Weights of a small image VQ-VAE: encoder activation leaky_relu, encoder depths [3, 3, 3].
Rows from block 1 of the decoder of a small image VQ-VAE, named by matrix and row number. Rows with one number belong to one channel. Each number is 128 + 24 x the weight over its row's rms, rounded and kept within 0 to 255. All counts start at 0. After the name is the row's rms in percent of the matrix's.
After each channel's rows are labels from the 100 images, of 14976, where the channel reaches its highest value: "responds to" is what is common among them; "patch colour" is the nearest of a few named colours to the mean colour under the peak. Only what is clearly more common there than usual is listed. The data: short English words printed on busy colour backdrops.
# convs1: 3x3 conv (decoder.mid.1.convs.1.weight, 96x96x3x3, each kernel summed), inputs 0-95
# convs2: expand pointwise conv (decoder.mid.1.convs.2.weight, 192x96x1x1, transposed), outputs 0-95

convs1.90 108 [152 117 148 148 141  97 101 111 163 126  91 123 122  92 161 138 150 141 137 132 141 168 172 120 133 108  85 102 118 147  97 134 148 102 104 134 158 115 146 121 134 136 108 106 174 183 151 151 138 116 134 122 145 153 139 146 159  85 101 152 157 126 107 115 164 120 135 123 121 117  88 103 122 153 126 178 105 152  93 138 120 154 143 127 126 142 160 130 107 110 158 194 145  94 112 103]
convs2.90 090 [127 107 168 110  99 102 118 117 165 151 141 144 138 149 126 152 134  89 150 157 136 165 151 132 134 140 145 148 122 171 136 126 125 128 142 130 125 118 109 131 140 122 136 130  76 128 131 109 121 210 100 131 176 166 125 121 139 158 138 137 118 130  86 125 116 182 163 157 120 124 171 131 117 138 128 132  79 105 131 116 109 115  87 108 182 117 138 110  78 110  78  94 142 131 118 129]
responds to: bold; black ink
patch colour: grey

convs1.15 104 [125 155 101 118  86  90 100 149 151 131 146 137 127 120 133  72 126 120 128 138 134 127 107 103 137 128 163  95 133 131 113 142 148 169 160 124 152 124 164 125 113  86 131 119 120 132 134 147 111  88 168 105 153 161 161 143 130 128 124 141 125 115 136  60 115 106 135 132 121  83 123 118  93 129 103 133  85 182 166 167 114 124 135  86 126 124 136 143 117 105 168 104 119  70 130 126]
convs2.15 097 [128 137 125  90 146 160 131 130 117 127 133 124  74 135 107 121 105 142 113 137 149 135  97 134 142 123 159  85 132 108 148 125 132 148  80  97 126 158  88 103 122 157 155 140 147 139 126  59 138 150 129 138 118 102 164 161 138 132 106 125 122 155 148 130 149 146 119 168 165 152 136 104 134 147 137 165 137 122 139 123 149 138 103 132  98  93 114 130 126 158 141 125 121 120 120 175]
responds to: bold; black ink
patch colour: grey

convs1.94 099 [142 131 133 116 145 128 106 135 157 103 107 122  97 130 135 114 128  45 114 112 108 126 110  94 119 118 153 111 117  81 148 121  76 121 111 111 120 145 125 130 137 111 150 123 105 110 155  94 125 124 123 103  85 141 128 127 122 154 129 122 104 142 109 116 144 127 138 129 120  86 154 126 141 149 103  93 161 182 108 125 124 110  89  80 111 117 103 132 183 148 154  94 119  88  68 149]
convs2.94 109 [ 86 127 143 125 132 114 153 136 140 147 137 118 134 151 194 101 103 154 124 118 134 104 108 130  97 101 139 105 134  95 144 182 121 137  86  98  79 126 132 128 104 137 132 110 131  77  70 107 115 116 162 116 113 112 136 137 163 157 152  95 126 154 131 122 109 109 147  93 126 103 130 118 126 148 153  92 103 140  97 128 152 116 172 114 147 117  94 132 128 132 101 131 133 101 150 146]
responds to: black ink
patch colour: grey

convs1.80 117 [153 154 118 141 138 107 150 114 128 138 130 127  51 117 161 126 132 127 131 130  44 137  95 126 122 123 128 129 117 148 101 147 136 106 125  92 126 129  97 168 110  82 122 136  81 152 135 119 142 110 141 138 137 113 134 150 137 118 134 131  52 138 122 125 155 127 128 140 114 141 125 166 115 156 135  64 137 148 119 135 133 157 125 145  64 146 139 117 100 126 138 154 153 118 109  98]
convs2.80 110 [120 154 191 175 125 156 132 145 110 121 138 132 123 122 113 115 165 142 114 148 111 146 108 111 142 123 132  87 131  94 137 103 111 111 109 127 143 126  82 139 139 131 109 107 137 123 107 149  90 124 152 148 149 127  95 137 147 148 168 191 159 133 106 141 137 152 134  94 103 129  83 138 126 132 127 100 155 136 124 120 168 147 108 110 142 154 116 104 136 139 176 121 116 140 144  85]
responds to: bold; white ink; pink ink
patch colour: grey

convs1.34 098 [135 127 124 122 141 133  98 126 124 109 111 151 103 124 139 119 142 102  94  89 132 140 117 126 122 107 138 120 135 128 110  89  80  88 149 101 109 142  86 100 139 125 132 145  86 102 127 133 120 108 151 120 107 122 166 144 126 119 133 142  81 119 136 149 116 119 117 145 124 143  86  45 116 132 109 110  77 161 142 136  93  94 117  99  82 108 102 149 135 159 124 106  63 113 108 104]
convs2.34 088 [129 127 130  84 130 120 105 117 114  95 112 153 122 149  84 134 118 169 125  81 133 187 114 127 134 105  67 150 141 102 155  92 119 118 187 163 132 170 140 121 145 100 124 126 150 108 124  73 131 142 117 140 152 152 100 130 130 148 129 110 127 170 160  90 113 107 140 147 110 100  88 134 141 139 120 137  91 121 116 122 109  90 155 124 138 143 148 128 148 156 116  98 110 141  82 113]
responds to: black ink; brown ink
patch colour: grey

convs1.40 097 [ 94 146 112  93 142 141 151 121 110 110 165 167 178 104 128 115 144 136 128 137 142 129 124 133 121 146 106 122 108 139 107 125 144 105 112  97  93 115 151  93 148 122  87 105 149 157 133 132 124  97 117 192  74 138 135 148 141 138 128 111 141 125 174 125 167 144 133 125 150 129 160 119  85 175 153 124 111 140  88 128 172 140 134 122 144 131  80 127 130 104 134 101 139  70 128  86]
convs2.40 113 [115 147 145  97  89 140 107 110  96 126 140  82 155  91  84 128 146  62 107  88 122 129 127 125 107 126  99 101 128 129 152  74 119 154 121 118 133 143 127 112 138 147 166 122  91 123 145 114 115 154 133 172 112 123 117 119 121 131 158 153 165  84 143 118 163 127 128 143 141 119 113 145  92 121 135 104  98 141 123 124 144 124 109 136 111 116 131 125 162  92 118 117 129 117 138 166]
responds to: bold; black ink
patch colour: grey